Weights of a small image classifier.
Model: 12.3M parameters, 24-pixel images, arch vit, norm layernorm, activation swiglu, patch size [4, 4], layers 10, width 320.
Training: muon at rate 0.01, 8400 steps, held-out accuracy 74%.
Data: trained on renderings of 100 made-up gadgets, each built of a few solids, in any pose, 97500 training examples, 33.1 epochs.
Rows from block 7, named by matrix and row number. Rows with one number belong to one attention dimension. Each number is 128 + 24 x the weight over its row's rms, rounded and kept within 0 to 255. All counts start at 0. After the name is the row's rms in percent of the matrix's.
# q: attention query, key and value (stacked) (model.blocks.7.attn.qkv.weight, 960x320, the q third), inputs 0-79
# k: attention query, key and value (stacked) (model.blocks.7.attn.qkv.weight, 960x320, the k third), inputs 0-79
q.148 094 [126 161 152 136 138 125 148 126  99 159 113 172 160 119 108 148 188 164 136 106  77  94 121 162 134 132  69  76  90 129 126 144 118 124  87 141 126 123  73  90 110 132  86 184 150 127 136 119 104 169 137 142 113 167 185 115 141 156 192 113 109 132 113 128 112 142 118 132 149 122 131  71 137 116 120 131  98 125 129 136]
q.149 103 [103 121 118 114  94 167 165 122 127 122 123  95 165 127 138 134 123 102 110 123 157 119 159 124 110 130 116 117 116 139 123 117 109 118 123 124  89  91 154 163 148 123 134 109 105  94 108 111 134 153 139 103 129 177 145 121 165 163 114 138 110  76 121 108 136 148 140 158 155 138 142 200 111 120 148 145  83 108 124 135]
q.150 093 [144 128 121 131 118 104 135 102 130 100 131 132 126 146 120 147 131 146 118 171 142  72 147 159 129 152 137 138 127  88 119 150 137 111 112 113  95 154 166 106 138 156 117  93 137 125 141 120 136 148 133  97 107  94 116 142 107 119  88 129 124 147 134 137  75  97 144 148  78 154 118 167 148 157 147 165 124 134 118 102]
q.151 100 [138 137 120 166 160 141 125 106 117 106 134 126 100 141 116 113 118 175 156 132 128 161 101 120 106  95 167 150 109 133 158  77 141 114 100 154 131 111 113 144  86 152  87 163 126 114 107 123 118 137 119 132 126 133 125 144 104 126 145 151 174 155 148 109 155 184 142 109  98 169 133 127 157 124 155 145 106 126 115  98]
q.152 110 [142 131 108  77 128 126 148 116  96 155 187 167 128 136 118 127 147 141 144 145  91 156  97 102  97 145 154 119 131 115 132 111 116 138 136 173 150 115  96 149 105 135 127 179  93 110 149 145 150 112 152  97 101 152 119 120 149 157 120 181 140 124 154 123 101 113 156 120 159 100 132 137 141 103 108  96 123 183 136 115]
q.153 109 [ 92  96 152  93 139 187 123 136 140 156 119 135  95 122 131 115 144 114 141 134 116 141 166 146 148 117 130 128 104 116 183 116 116 145  92 112 148 108 144 103 168 109 119 116 103 114 133 131 126  89  96 118 108 174 147 103 158 108 148 140 162 151 145  99 127 129 123 131 101 100 144  94 134 151 105 112 146 139 133 101]
q.154 098 [ 90 102 121 179 124  97 180 136 112 114 123  82 151 139 148 110 134 141 141 112 149  92 109 118 175  98 161 139 172 143 143 141 154 133 130 143 148  86 157 168 145 138 151 133 120  99 126 109 101  92 127 130 110 125  91 106  73 116 143 115 118 114 135 118 134 120 118 130 110 131  79  99 162 125 127 111 181 109 124 113]
q.155 093 [137 155  91 107 136 121 125 115 128 141 130 104 154 181 122 130  75 100 134 135 142 116 133  90 149 146 133 139 142 139 114 115 134  98 143 122  97 155 102 129 139 130 123  99 106 143 122  97 172 123 130 127  99 107 102  92 120 124 104 132 114 129 143  83 145 119 140  91 156 157  96  91 118 136 165 167 130  99 146  93]
q.156 099 [167 141 151 164 141 126 118 152 118 127 118 139 117 125 143 161 130 139 146 143 123 140 122 165 110 138 100 133 180 120 157 102 142 125 156 139 165 124 157 129 129  87 149  85 137 103 123 148 121 140 106 118 103 106 136 169  96 114 110 155 149 165 129 156 146 161 123 137 148 105 161 126 102  97 143  91  85 162 114 111]
q.157 100 [112 129 109 153 158 139 145 113 133 143 138 117 119 118 116 133 141 130 118 166 169 146 145 123  97 101 183 139 109 127 121 151 136 128 106 143 150 127 120 105 100 145 124 112 122 119 126 145  99 107 133 191 161  97 115 102 133 122 131 110 103 105 125 109 101 128 141 129 120 166 127 114 167 136 117 144 148  97 114 114]
q.158 101 [148 156 107 149 157 116 114 138 151  92 176 123 133 105  89 133 108 173  90 107 123 127 120 170 149 137 134 104 148 129 154 152 131 129 153 142 119 135 138 125  89 148 168 136 176 126 142 148 128 137 139 131 137 119  63 151 111 156  92 129 110 176 138 138 103 162 134 122 128 133  91 119  88 136 187 149 138 136 135 122]
q.159 093 [102 151 118 102 147 128 115  96 132 135 137 122 140 156 126 154 132 100 124 145 107 151 121 127 134 155 135 141 102 114 109 147 141 136 114 103 111 139  64 135 114 112 118 135 129 102 107 117 134 151 150  92 131 120 173  91  98 138 121 119 100 125 116 156 122 109 137 113 160  95 101 165 152 122 143 143 141 142 153 177]
q.160 110 [157  83 120 117 160 158 121 116 109 128  53 111 173  69 114 116 120 175 123 145 127 100 146 190 130 123 107 127 138 128 123 151  93 114 117 122 124 101 128 120 138 111 135 154 138 112 165 117 148 138 124 106 166  67 153 143 161 152 182 134 109 124 125  98 168 133  77 121 117 116 161 104 103 137 133 119 137 137 136 133]
q.161 101 [140  85 135 132 121 120 106 135 165 113 134 157 141 117 118 147 132 110 130 111  88 114 101 119  89 176  88 110 145 167 129 148 155  98 142 115 127 107 132 164 143 105 106  88 110 150 124 113  87 142 136 119 156 147 105 129 160 100 130 152 195 122 122  92 109 146 122 130 143 126 113 106 124 129 129  92 127 140 162 115]
q.162 099 [118 112 126 124 186 138  88 107 124 148 128 143 142 151 200 130 141  91 137 116 112 131 129 156 126 123 126 142 104  83 141 100 132 152 108  98 121  90 121 128 141 111 168 123 112 141 131 169 137 127 169 124 106 132 123 177 125 136 132 146  74 115 130 122 119 101 116 111  89 106 144 116 148 134  72 105 159 107 127 134]
q.163 092 [ 98 119 142 151 142 106 143  88 145 106 152 116 141 184 115 150 155 167 134 145 120 134 100 121  90 117 118 142 111 139 113 128 145 104 128 128  89 106 155 142 166 172 115  94 102 131 143 140 172 158 103  68 135 114  94  99 118 111 128 129 136 162  96 125 144 131 151  94 143 142 101 117 110  61 116  74  99 114 114 152]
q.164 099 [139 127  81 113 135 102 120 150 123 123 138 167 124 112 122 133 127 109 116 132 111 150 119 110 152 129  98 140 120 119 130 129 119  81 131 120 140 131 172 118 133 141 146 117 145 112 166 160 117 110 121 141 138 104 156 106  79 153 144 128 130 164 107 166 130 131 102  99 151 124 154 179 131 121 189 136 114 117 137 142]
q.165 101 [137 111  90 123  67 128 134  32 131 139 117 151 143 149 117 103  98 101  99 165 103 122 123 128 121 140 152 119 164 121 158 106 143 120 133 123 101 122 112 107 100 132  92 193 119 134 143 143 137 122 123 137 137 150 120 129 140 144 112  95 131 145 126 139 103 134 134 160 114 123 110 118 114 142 127 140  88 126 174 135]
q.166 096 [104 112 141 136 146 125 128 111 109 120 134 151  90 137 119 109 105 129 105 134 150 129 145 108 162 128 104  98 121 113 141 109 100 143 123 145 139 172 130 107 141 135 122 157 121  71 161 157 143 114 118 124 109 131 106 154 116 153 112 142 148  81 151  94 125  93 157 124 139 140 111 116 134 151 165 172 162 115 119 126]
q.167 099 [135  98 131 109  45 146 126 180 131 134 103 138 131 152 107 172 179 128 103 149 114 135 150 160 139 113 137 156 127 135 167 107 111 146 133 128 154 145 136 142 151  54 119 103 103 131  68 118 131  69 141 168 144 104 135  87 107 114 161 123 123 113 149 109 122 128 131 135 105 121 138 159 118 123 140 147 140  83 130 140]
q.168 105 [148 160 185 106 129 173 134 175 167  92 121 135 132 155 127  93 105 103 122  92 143 101 156 134 115 147 131 152 124  76 140 155 115 110 106 183 111 120 121 156 143 125 123 100 124 114 110 138 139 131 131 150 123 160 141  92 123 140 106 155 124 111 114 111 108 138 135 125 147 129 124 173 113  99 150 131 156 129 155 135]
q.169 110 [110 142 106 104 123 180  93 137 160 127 150 106 126 131 194 200 116 176 113  90  90 116 155 109 162 104 155 117  90 103  90 110 119  90 103 119 156 117 153 138 144 168 112 122  94 125 117 117 103 151 126 103  71 122 117 157 139 142 110  98  82 126  96 120 101 121 131 146 168 112  93 142  94 132 138 137  98 123 143 137]
q.170 112 [141 129 130 155 131 117 142  99 112 130 134 116 109 118 120 115  84  93 137 142 183  71 132 101 154 191  94 132  86 118 134 163 123 130 142 143 117 144 138 107 142 100 129 127  97 114 149 136 157 138 111 121 141 103 149  66 138 152 127 130 159 161 146 141 118 142 111 122 117 142 110 146 130 186  63 155 125 141 131 106]
q.171 089 [125 155 186  92 129 108 137  79 123 122 123  86 155 139 105  87 150 133 141 127 141 148 146 143 107 102 114 203 106 159 137 143 139 183 117 145 110 174 125 106 131 140 123 116 125 129 117 124  96 113 147 101 139 105 159 175 156 131 148 115 174 193 160 118 157 107 122 148 128 173 117 115 165 161 169 113 159 130 131  98]
q.172 099 [115 144 140 113 101 110 135  94 102 128 137 110 159 105 140 126  93 100 135 130  99 147 142 164 135 109 177 147  96 158 107 103  98 127 135 127 172 114 126 136 124 129 163 146  88 102 127 120 106 117 112 157 121 170 125 183  75 104  92 100 152 115 168 129 126 164 100 142 109  90 102 144  74 129 111 128 136 166 114 104]
q.173 096 [104 118 150 121 147 141 151 149 162 163 138 184 148 142 111 126 147  90 109 131 147 120 135 124 100 155 140 134 149 174 106 127  94 149 136 102 164  88 137 112 144 156 138 160 119 110 118 148 141 122 147 119 124 129 106 136  98 113  91 117 133 102 130 164 137  92 100 142 151 115 134  94 127 117 153 104 127 116 155 109]
q.174 094 [ 97 121  94 139 142 130 147 108 155 124 149 108 125 125 138 181 139 135 123 107 123 102 136 174 127 137  80 148 112 168 147 171 122 168 120 124 138 139 137 150 140 120 146 103 128 166 121 145 133 130 135 113 118 108 135 136 134 107 101 155 146 123 108 121 119  97 146 103 101 184 141  92  96 143 114 167 144  87 140 118]
q.175 104 [112 162 130 164 122 112 117 145 127 132 130 180 106 122  92 126 161  88 142 169 111 146  72 132 145 128  81 115  97 144 131 148 115 171 148  97 103 112  95 155 135 160 105 124 156 125 118 122 115 148 116 169 139 100 124 152 171 114 124 199 139 130 145 101 146 135 117 147 136 138 138  96 124 138 121 112  92  93 102  87]
q.176 114 [143 120 129 162 161 142  99 159 151 146  93 132  83 103 137 127 147 144 107  97 119 107 149  89 167 124 148 105 162 104 132 159 127  77 165 151 141 154 157 196  84 116 150 119 134  86 117 113 111  80 123  80 133 149 140 102 127 104  95 122 133 127 131 106 166 124 105  72 104 114 107 134 147  85 153 145 160 154 131 125]
q.177 103 [170 157 116 134 145 124 126 130 133 157 154 124 157 142 113 103 124 106 146 140 173 117 117 127 108  92 147 131 140 155 121 114 162 113 129 147 105 113 132 139 112 129 118 164 136 150 110 104 145 149 111 168 165 101 114 157  89 119 163 105 114  97  88 119 101 170 130 124 130 132 112 136 110 138 133 115 126 118 121 162]
q.178 097 [156 128  99 150 116 120 131 108 118 164 148 115 146 145 161 113 159 172 154 116 141 104 155  98 114 140 121 101 134 100 121 159 126 156  95 165 132 136 103 141  94  89 131 139 147  91 148 125 117 101 122 101 115 140 139 110  92 118 177  88 114 118 113 143 100 107 150 162 124 153 137 140 115 122 111 139 182  78  92  72]
q.179 097 [168 112 106 106 120 124 177 136 165 102 159  98 131 133 133 138 118 127 145 112 148 111 134 128 112  95 137 137 151 143 121 133 173  98 170 125 171 185 125  89 164 130 133 172 123 184 117 115 115 116 131 137  95 146 135 144 117 140 127 132 140 124 134 176 107 100 146 154 115  90 141 109  89 139 131 156 120 135  99 133]
q.180 105 [147 164 120 116 128  79 143 102  92 123  62 130 107 120 118  75 103 174 120 180 118 159  98 132 107 165 134 142 114 140 100  94 131 135 126 135  54 101 123 131 110 144 123 106 145 128 135 142 188 139 100 105 152 115 144 153 120 127 145 126 130 166  97 102 147 131 190 105 100 143 133 111 157 122 113 122 161 156 129 137]
q.181 116 [107 115 164 150 127 144 120 172 122 128 168 141  98 125  70 120  99 157 144 131 111 169 138 140 125 114 161 167 121 102 150 128 162 147 120 129 150 122 154 108 121 147 127 107 122 112 136 162  97 104 174 101 134 131 118  98 130 113 138 169  93 116 111 131 113 179 141 101 163 118  99 126 148  90 125 112 124 108 121 120]
q.182 095 [111 145 113 109 125 109 121 120 104 104  99 143 128 128 135  89 116 111  85  85 136 134 131 133 117 136 130 101 127 135 152 150 138  80  37 131  95 118  94  95 106 139 140  99 173 143 124 106 155 120 138 155 135 126 134 164 142 155 116 136 158 130 124 130 121 100 146 128 134  79 137 118 154 134 110 119  98 170  83 177]
q.183 091 [ 68 181 172 154 120 151 107 101 139  83 123 112 117 106 119 137 135 159 129 134 130 140  96 132  95 107 147 160 130  71 163 154 143  91 154 148 139 153 127 125 125 150 123 108 135 143 144 116  97 129 111 116  78 160 131  68 160 155 155 158 129 127 149 110 107 129 105  65 145 154 138 155 152 103 114 118 121 118 156 114]
q.184 108 [112 150 133 112 115 185 135 141 156 126 137  92 121 147 136 148 165 134 134 138 145 136  99 115 140 155 156 110 122 119 109 133 107 104 126 105 147  97  88 139 104 112 114 127 131 129 103 137  80 140 121 173 143 153  98 119 131 140 129 138 127 148 111 147 142 124 133 145 197 116 139 121 123 180 120  97 183 193 150 134]
q.185 099 [ 92 132  99 119 131 114 143 142 107 137 131 130  97 119 127 145 126 121 117 112 138 152 143 107 119 122 128 116 133 148 131 109 139 139 173 123 149 160 128 129 128 127 181 130 160 118 136 133 131 138 124 139 117 150 139 109 129 165 123 175 122 108 180 103 163 121 127  96 123 108 170 119 128 106 140 140 123 164  95 125]
q.186 090 [130  86 124 180 103  83 132 167  95 110 179 139 121 115 103 117 109 148 126 135 153 111 108  93 165 143 142 127 196 166 156  95 147 132 121 122 123 128  93 132 139 164 134 144 151 102  98 136 179 142 111 106 144 136 130 149 159  96 123 115 109 134 126 134 109 159 135 180 105 144 148 145 114  90 120 114 145  93 120 126]
q.187 094 [151 129  71 109 133 104 117 131 125 145 111  86 104 166  99 136 148 163 157 156 117 140 117 142 119 104 140  88 127 119  64 119 144 114 117 129 137 101 131 169 129 128 127 118  81 168 133 178 116 160 156 135  96 135 131 113 137 102 129  97 129 109  90 137 101 131 112 113 136 125 123 110 161 104 136 129 127 142  97  83]
q.188 097 [172 109 146 116 103 140 125 131  97 146 142  99 107 127 149 141 139  56 124 151 139 166 136 123 119 133 119 110 155 127 105  96 138 166 126 139 135 132 132 154 104 101 121 131 171 168 129  91 139 116 135 152 143 115 118 121 130 105 132 113 145 144 131 108 173 182 132 164 139 133  85 149 148 140 136 106 121 127 102 146]
q.189 103 [ 86 102 109 132 147 114 144 111 126 138  97 142 132 136 130 105 115 106 128  88 123 134 156 105 139 113 118 120 157 104 130 150 171 154 185 101 100 145 112  84 137 152 102 126 131 115 129  90 164 142 133 150 116 123 100 129  81 156  80 133 139 130 138 131 135 110 128 125 111 153 178 141  85 160 135 126  89 159 139 154]
k.148 095 [137 133 165 120 148 111 131 151 135 144 121 141  81 151 146 104  67 117 149 127 127 120 132 103 139 145  92  97 135 110 135 109 100 116 157 111  94 102 153 124 141 109 136 125 125 130  81 138 109 122 155 118 157 105 140 117 102 120 102 150 108 192 126 120 104  92 145 112 186 137 114 102  99 164 131 169 121 120 156 126]
k.149 098 [110 142 121  83  79 137 138  70  98 116 139 142 134 144 137 143 133 145 178  85 158 140 128 112  76  93 141 137 130 110 140 126 131 150 133 137  95 118  98 137 139 160 147 136 114 145 123 125 154  97 116 147 146 168 106 125 159 132 152 147 111  97  92 147 102  98 156 125 123 144 111  88  90 124 103 132 168 177 171 141]
k.150 091 [108 138  82 145 142 110 142 159 118 125 105 134  99 102 169  85 124 167 111 159  95 135 130 103 134 132 157 126 129 134 119 135 140 113 143 137 143 148 121 157 102 115 156 150 140 153 147 128 135 156 139  78 125 134 141 127  70 114 114 112 203 111 141  94 154 118 136 135 139  94 107 132 119 105 119 126 100 170 125 172]
k.151 108 [200 105 108 135 101 104 114 158 113 105 112 134 162 112 147 139 139 145  73 108 156 122 141  95 158 114  78  61 145 132 107 148  94 121 106 127 141 132 175 152 107  97  97 109  99 165 128 102 102  88 113 155 123  78 127 133 153 165 120 139  84 125 144 125 121 105 162 150 118 100 133 144  97 100 129 109 151 130 163 138]
k.152 110 [130 110 125 119 154 154 123 107 168 142 121 148 145 150 177 139 117  87 116 102 124  98  92 118 139  97 155 145 118 143 126 121  91  89  98 146 152 136 103 165  90 134 161 113 159 105 117 107 138 172 146 140 153 154 162 100  90 181  80 109 148  96 183 108 111 135 129 151 135 146 137 100 128 139 140  98 111 164 126 110]
k.153 105 [125 104 114 163 103  94 146 139 147 165 157 120 122 131  93 124 104 127 140 147 119 134  82 122  92 137 157 127 127 128 136 120 133 110 154  88 153 183 118 125 157 138 134 157 119 144 139 146  94 149  70 145 138 147 134 151  85 163 137 137 120  95  94 115 131 112 125 119 146 140 119 107 132 100 145 172 112 137 102 112]
k.154 106 [135 124 150 112 154 132 131 125  94 134 115 175 128 118 107 137 150 164 144 129 109 149 107 108 141 155 107 165 120 122  85 113  97 190 116 101  94 171 152  95 138  92 125  84 125  98 133  94 124  98 125 121 107 148 120 119 157 127  89 145 113 146 101 126 173 120  89 150 114 137 196 134 118 158 129 121 144 108 114 155]
k.155 095 [107  80 147 151  86 143 127 121 121 142 153 116 107  81 116 175 175  80 106 175 142 144 120 180 139 156 113 114 100  98 126 133  97 143 132 106 128 129 154 118 131 116 150  95 182 170 143 117 128 126 128  96 126 123 120 108 132 128 143 138 147 110 109 136 175 111  97 154 101 143 155 147 132 156 125 121 153 118 135  86]
k.156 104 [128 122 128 133 107 132 134 123 135 103 152 114 115 147 149 106 107 155 123 105 136 125 142 106 126  97 138 122 131 140 114 130 130 126 129 143 127 164 139 118 105 128 115 169  92 159 140  81 137 145 134 139 167 145 149 143  87 110 120 127 133 149  95 158 151  96 150 128 134  72 151 146 128 132 104 149 144 149 149 118]
k.157 104 [125 132 129 158 177  93 112 143 142 113 117 124 122 143 176 136 130 154 149  94  93 121 111 144 142 113 106  80 115 136 134 157 114 105 155 129 153 122 118  92 133 109  93 113 194 115 123 125 172  94 137 136  97 119 130 131 187 117 110 138  89 134 181 133 144 171 118 134  61 125 158 141 166 161 117 147 139 121 147 179]
k.158 102 [112 146 146 109 129 124 111 153 142 142  76 141 124 146 130 148 132 108 108 172 173 150 105 139 123 104 126 134 102 157 102 101  69 148 117 122 144 111 126 165 133 126  89 120 129 100  91 145  80 123 142  97 159 122 153 112 107 138 152 103  97 159 106 132 125 122 147 121 161 170 107 101 141 131 124 120 147 109 119 126]
k.159 098 [158 134 127 120 106 102 140 104 118 142 116 117 113 123 120  95 127 139 101 102 132 139 105 108 134 145 158 120 144 127 133 132 125 137 153  88 161  95 132 134 110  88 163 128 125 159 134 167 109 109 124 120 127 136 137 131 116 133 169 104 117  88 185 127 125 159 115 103 112  84  90 149  74 109 110  80 142 123 125 163]
k.160 105 [124 135 151 119 151 110 137 123 130 104 148 132 124 162  69 102 108 117 178 143 142 101  83 130 133 128 143 189 119 143 120  89 169 180  99 131 122  90 118 121 140 156 135 112  94 136 167 151  79 126 145 160 154 119 148  98 126 132  88 101 147 114 154 152 109 126 124  89 152 159 140 156 111 110 115 117 125 131 134 107]
k.161 102 [122  95 117 143 117 126 132 113 117 156 142 146 143  85 131 108  98 102 163 122 131 212  89 141 190  85 117 138 130 153 109 112 132 192 117 138  74 131 121 109 154 101 155 101 108 151 105 147 143  99 117 112 126 107 147 131 151 144 122 122 116 167 106 149 108 142 142 142 115 128 150 127  97 100 111 114 147 133 132 111]
k.162 102 [102  98 126  99 141  74 116 135 122 137 136 137 126 131  97  95  96 132 127 154 130 123 151 104 132 126 130 142  79 147 131 128 115 124 124 159 176 126 161 118 150  88 137 127 148 103 143 138  91 163 132 115 126 169 115 154 106 105 144 111 153 163  98 124 151  99 143 148 112 129 150 136 136 127 116 156 120 105 151 122]
k.163 095 [170 109 164 177  68 101 131 113 150 126 109 161 110 122 139 140 123 175 111  67 143 151 126 123 152 143 117 132 135 140 121 165  85 131  91 157 105 153 127 107 119 126 120  97 126  87 136 110 112 119  97 153 121  79 125 130  95 129 110 131 134 151 113  89 178  98 151 133 105  96 141 116 157 113 127 145 135 106 136 183]
k.164 100 [144 154 153  89 145 142 127 159 141 101 135 142 161 131 140 144 120 117 160 128 136 120  95  78 149 107 108  88 116 139 141 122 130  81 126 126 103 131 110  93 136 154 136 152 106 147 120  85 146 125 135 117 156  90 106 131 109 137 127 147 155 137 157 142 175 155 144 151 129 129 137  71 100 105 131 122 120 122 117 130]
k.165 098 [116 105 100 132 159 108 113 136 155 110  99 130 172 116 166 134 165 127 151 144 127 156 174 133  70 136 139 135  91 126  91 150 119 116 129 118 122 120 133 129 108 147 150 137 115 162 166 127 163 170 100 118 155 129 173 103 154 169 120 109 141 112 144 127 103 118 100 142 109 141  61 110 150 165  82 144 146 133 102 100]
k.166 091 [120 127 125 109 144 115 111 139 113  82 131 155  58 135 147 149 135  96 134 117 109 140 108  89 119 141  81 154 129 157 117 134 127 135  98  80 122 136 114 155 146 138 115 134 142 119 132 127 167 177 138 139 106 134 139 110 155 130 141 129 132 118 122 139 127 143  98 130 150 156 177 146 139 124 160 143 124  98 123  97]
k.167 102 [ 85 135 129 136 144 117 131 128 126 130 123 139 114 147 141 141 149 136 121 108 123  91 167 111 144 138 136 117 130 107 117 143 126 120 163 104  99 147 145 104  74 119 126  90 172 148 136 161 108  86 141  78 171 112 119 145 141 118 128 141  92 103 156 107 117 127 120 145 118 133 128 126 102  95 125 143  93 153  76 130]
k.168 109 [138 134 120 138 151 145 110 147 125 110  82 151 125  97 124 139 130 120 133 163 124 125 221 143  74 115 116 118 165 133 101  70 130 178 177 112  96 121 102 107  73 141 107 122 117 149 106 139 129 135 126 150 117  96 119 123 156 117 143 144 128 119 183  98  99 134  99 146 145 158 130 143  69 146 149 173 152 158 122  99]
k.169 097 [140 143 185 115 149 124 115 161 115 175 114 119  68 115 153 155 132 126 130  93 159 131 143  99  78 142  71 116 136 122 135 126 124 112 148 141 186 149 142 140 108 142 127 153  76 114 137 130 164 121  91  52 136 107 107 115 161 154 106 128  66 109 126 121 145 129 146 158 147 145 122 165 141 159 135 129 149 112 184 138]
k.170 104 [148 126 138 130 177 185 112 139 159 143 112 141 151 155 168 137 107 129 131 121  74 124 131 128 191 105 153 116 115 100 131  93 156 105  59 152 134 117 102 149 181 162 143 139 112 117 147 125 165 135 106 149 114  99 126 138 116 137 153 122 118 173 136 113 140  93 149 131 165 151  81 112 140 159 103 166  88 165 138  87]
k.171 088 [112 101 131 141 136 146 136 112 131 137 163 118 124 128 137 114 106 136 105 121 123 139 125 188 116 154 121 138  99 119 125 108 103 127  80 114 135 139  94 141  95 140 147 144 131 133 108 106  87 121 150 121 108 131 126 130  91 120 116 131 149 106 117 171 135 146 114 160 126 133 122 108 104 126 141 117 127 143 109 126]
k.172 098 [ 99 147 129 136 158 115 101 150 137 166  87 151 130 115 103  78 106 162  86 126  95 109 158 151 155 166 137  93 101 100 127 167 144  96 111 195 124 146 157 108  93 143 115 142 157 102 118 121 127 136 157  91 137  95 101 124 159 135 137 114 113 106 156 132 111 165 118 128 107 156 104 130 149 151  85 129 152 139 154 145]
k.173 091 [121 105 139 154 124 104 134  87 138 167 126 146 154 115 131 146 131 144 135 130  98 150 120 121 146 139 132 160 116 110  80 119  98 193  93 110  91 111 169  85  86 107  96 113 146  94 152 119 150 178 127 141 135 158 131 133 149 136 162 131 135 177 119 129 116  95 159 133 138 137 144 153 182 114 127 131 135 133 108 126]
k.174 095 [158 122 115 127 134 126 123 139 126 120 112  88 155 140 158 137 128 132 125 102 138 113 131 127 149 156 138 136  93 154 109 164 123  90 126 119 146 134 101 127 150 143 150 122 129 133 144 130 138 123  93 136 125 189 121 114 106 129 129 152 123 159 132 126 123  99 114 126 135 147 133  95 142 103 147 110 107 124 105 155]
k.175 101 [129 148  97 154  88 108  96  94 113 142 111 123 125 132  76 123 128 104 135 117 105 122 156 130  85 163 131 100 143 142 108  98 165 153 137 138 133  85 122 133 135 113 125 153 108  98 104 119 136 127 110 115  97 156 125 131 134 140 124 149 126 114 152 126 140 115 136 136 145 141 126 133 141  82 118 104 174 181 162 150]
k.176 117 [147 169  71 103 144 126 103 134 134  94 121 151 118 154 137 166 142 104 136 108  99 149 108 129 121 162 148 104 125 103 147 108 108  87 134  99 130 107 135 106  89 122 125 125 115  90 136 104 167 148 101 147  82 140 108 167 140 125 138 116 173 111 113 134 131 109 118 115 126 131 121 127 120 123 151 113 119 118 134 149]
k.177 099 [ 98 146 115 121  76 135 107 114 158 172 165 105 123 135 132  79 166  95 117 122 115  71 116 112 130 132 159 140 137  68 103 100 188 152 118 152 114 126 121 185 154 124 129 126 134 146 107 122  96 126 116 116 118 104 126 142  92 117 109 141 160 109 104 132 123 143 106 139  88 152 104  96  82 134 137 127 137 141 119 151]
k.178 098 [ 94 152  89  88 112 136 123 149 129 117 164 133 134 164 135 122 112 130 142 158 144 165 122 121 102 133 119 130 164 138 132 101  93 115 128 123 133 135 108 100 165 125 111 168 182 123  86 140 108 156 118 127 136 148 104 150 122  92  96  88 110  60 136 137 124 140 181 103 129 120 129 125 134 151 162 116  62 163 108 164]
k.179 091 [116  71  69  67 157 128 126 128  71 127 108 114  99 153 155 127 140 133 139 143  89 105 133 133 167  97 173 142 137 148 155 137 141  90  96 119 130 120  96 160 157 113 143 116 117 130 130 125 138 130 175 134 180 143 133 132 122 127 162 125 148 107 147 113 127 160 128 122 126 137  98 130 134 128 107  74 116 168 123 162]
k.180 102 [161  96 150 126 104 128 137 150  91 115 108 140 158 135 181 159 132 132 128 156 170 144  87 138 106 114 162 112 109 124 169  97 102 120 106 150 155 163 173 158  98 135 129 147 124 137  98 115 163 146  76 133 112 155  93  95 136  77  83 111 154 116 129 135 137 129 150 114 119  96 115 141 135 162 113 132 150 110 160 126]
k.181 110 [ 99 137 145 144  98 113 119  96 114 137 158 150 113 138  97  93 142 112 121 121 125 141 141 127 138 103 111 152  82 178 122 155  99 114 141  98 144 131 116 136 141 102 152  96 104 135 127  85 139  94 115 176 155 146 127 140 127  85 125 156 136 152 127  84 108 167 162 124 151 115 149 149 119  89 164 161 122 129 137 160]
k.182 098 [125 181 112 123 126 134 140  97 127 133  94  88 172 116 120 111 145 122  90 139 141 130 110 118 122 133 120 116 194 106 151 114 100 151 157 126 157  83 106 146 163 125 107 141 151 119 123 130 130 123 139 169 136 124 157 118 148 106 144  87 126  90 123 188 122 168  82 117 128 123 114 136 135 169 161 102 161 148 133  95]
k.183 093 [145 118 152  92 134 135 179 112 152 133 180  98 104 110 137 147 163 126 123 114 133  91  98 168 147 109  97 155 134 135 154 126 126 153 153  98 126 142 110 169 132 133 163 132 165 107 153 119 149 130 150  84 135 106  86  83 135 186 110 138 111 117  63 121 146 134 147  94 100 113  97 153 125 111  95 130 154  98 142 113]
k.184 103 [110  98 129 162 103 179 126 124 124 115 176 115 111 142  92  84 126 175 101 133 137 131  90 113  97  77 101 145 165 185 131 166 109  84 140 146 147 143 108 135 153 132 146 107 108 190 124 130 110  74 160 143 137 152 176  95 135 161 130 150  74 143 119 104 125 109 112 121 121 122 149 135 138 161 157 112 118 116 122 126]
k.185 097 [176 143 152 114 159 156 125 118 161 124 124 136 137 119  86 146  85 137 153 160 122 113 125 106 149 135 111 130 112 111 131 186 120 101 124 138 115  97  85 162 140 168  94  62 123 170 159 140 173 110 174 111  84 137 195 138 107 135 167 138 119 177  93  89 129 155 101 154 165 103 163 150 130 138 102 126 115  87 141 102]
k.186 088 [153 124 156 177  91 144 160 114 114 110 135 124 120 107 106 122 142  94 125 171 108 110 129 129 105 120 146 100 116 147 133 171 163 122 178 139 110 151 148 112 115 162 132 134 125  96 105 112  49 129 185 168 128 123 116 131 142 112 120 146 129 110 153 129  97 154  68 102 101 106 145  91 111 117 141  82 137  98 116 176]
k.187 102 [114 170 145 124 121  83 118 138 104 146 147 152 117 121 141 128 101 111 130 102 133 130 127 121 102 115 184 132 132 109 182 108  99 138 161 151 135 141 180 156 147 118 145 119 141 141 132 162 133 149  80 106  72 139 121 130  68 105 116 122 100 136 121 151 131 101 157 105 144 120 173 110 108 132 130 172  79 121 133  94]
k.188 095 [130  82 129 183 128 138 120 113 151 130  95  95 174 114 127 134 149 131 124 101 168 154 193 145 138 153  97 133 129 120 128 148 144 154 124 111 148 157 141  94 129 120 102 140 124 130 141 149  89  72 111 138  85 112 131 142  96 128 113 125 109 156  99 106 139 119 125 165 122 121  88 102  89 139 148 146 119 153 119 126]
k.189 101 [121 130 133 107 134 151 164 117 136 119 149 129 144 106 151 156  98 138  81 101 182  95  95 121 152 106  80 170 156 125 148 103 117 148 123 143 126 136 154 113 119  93 113 124 125 120 145 140 132 120 148 133 200 123 127 138 130 126 155 135 146 162 142 126 138 101 155 120 123 114 146 122 199 159 101 134 144  94 145 100]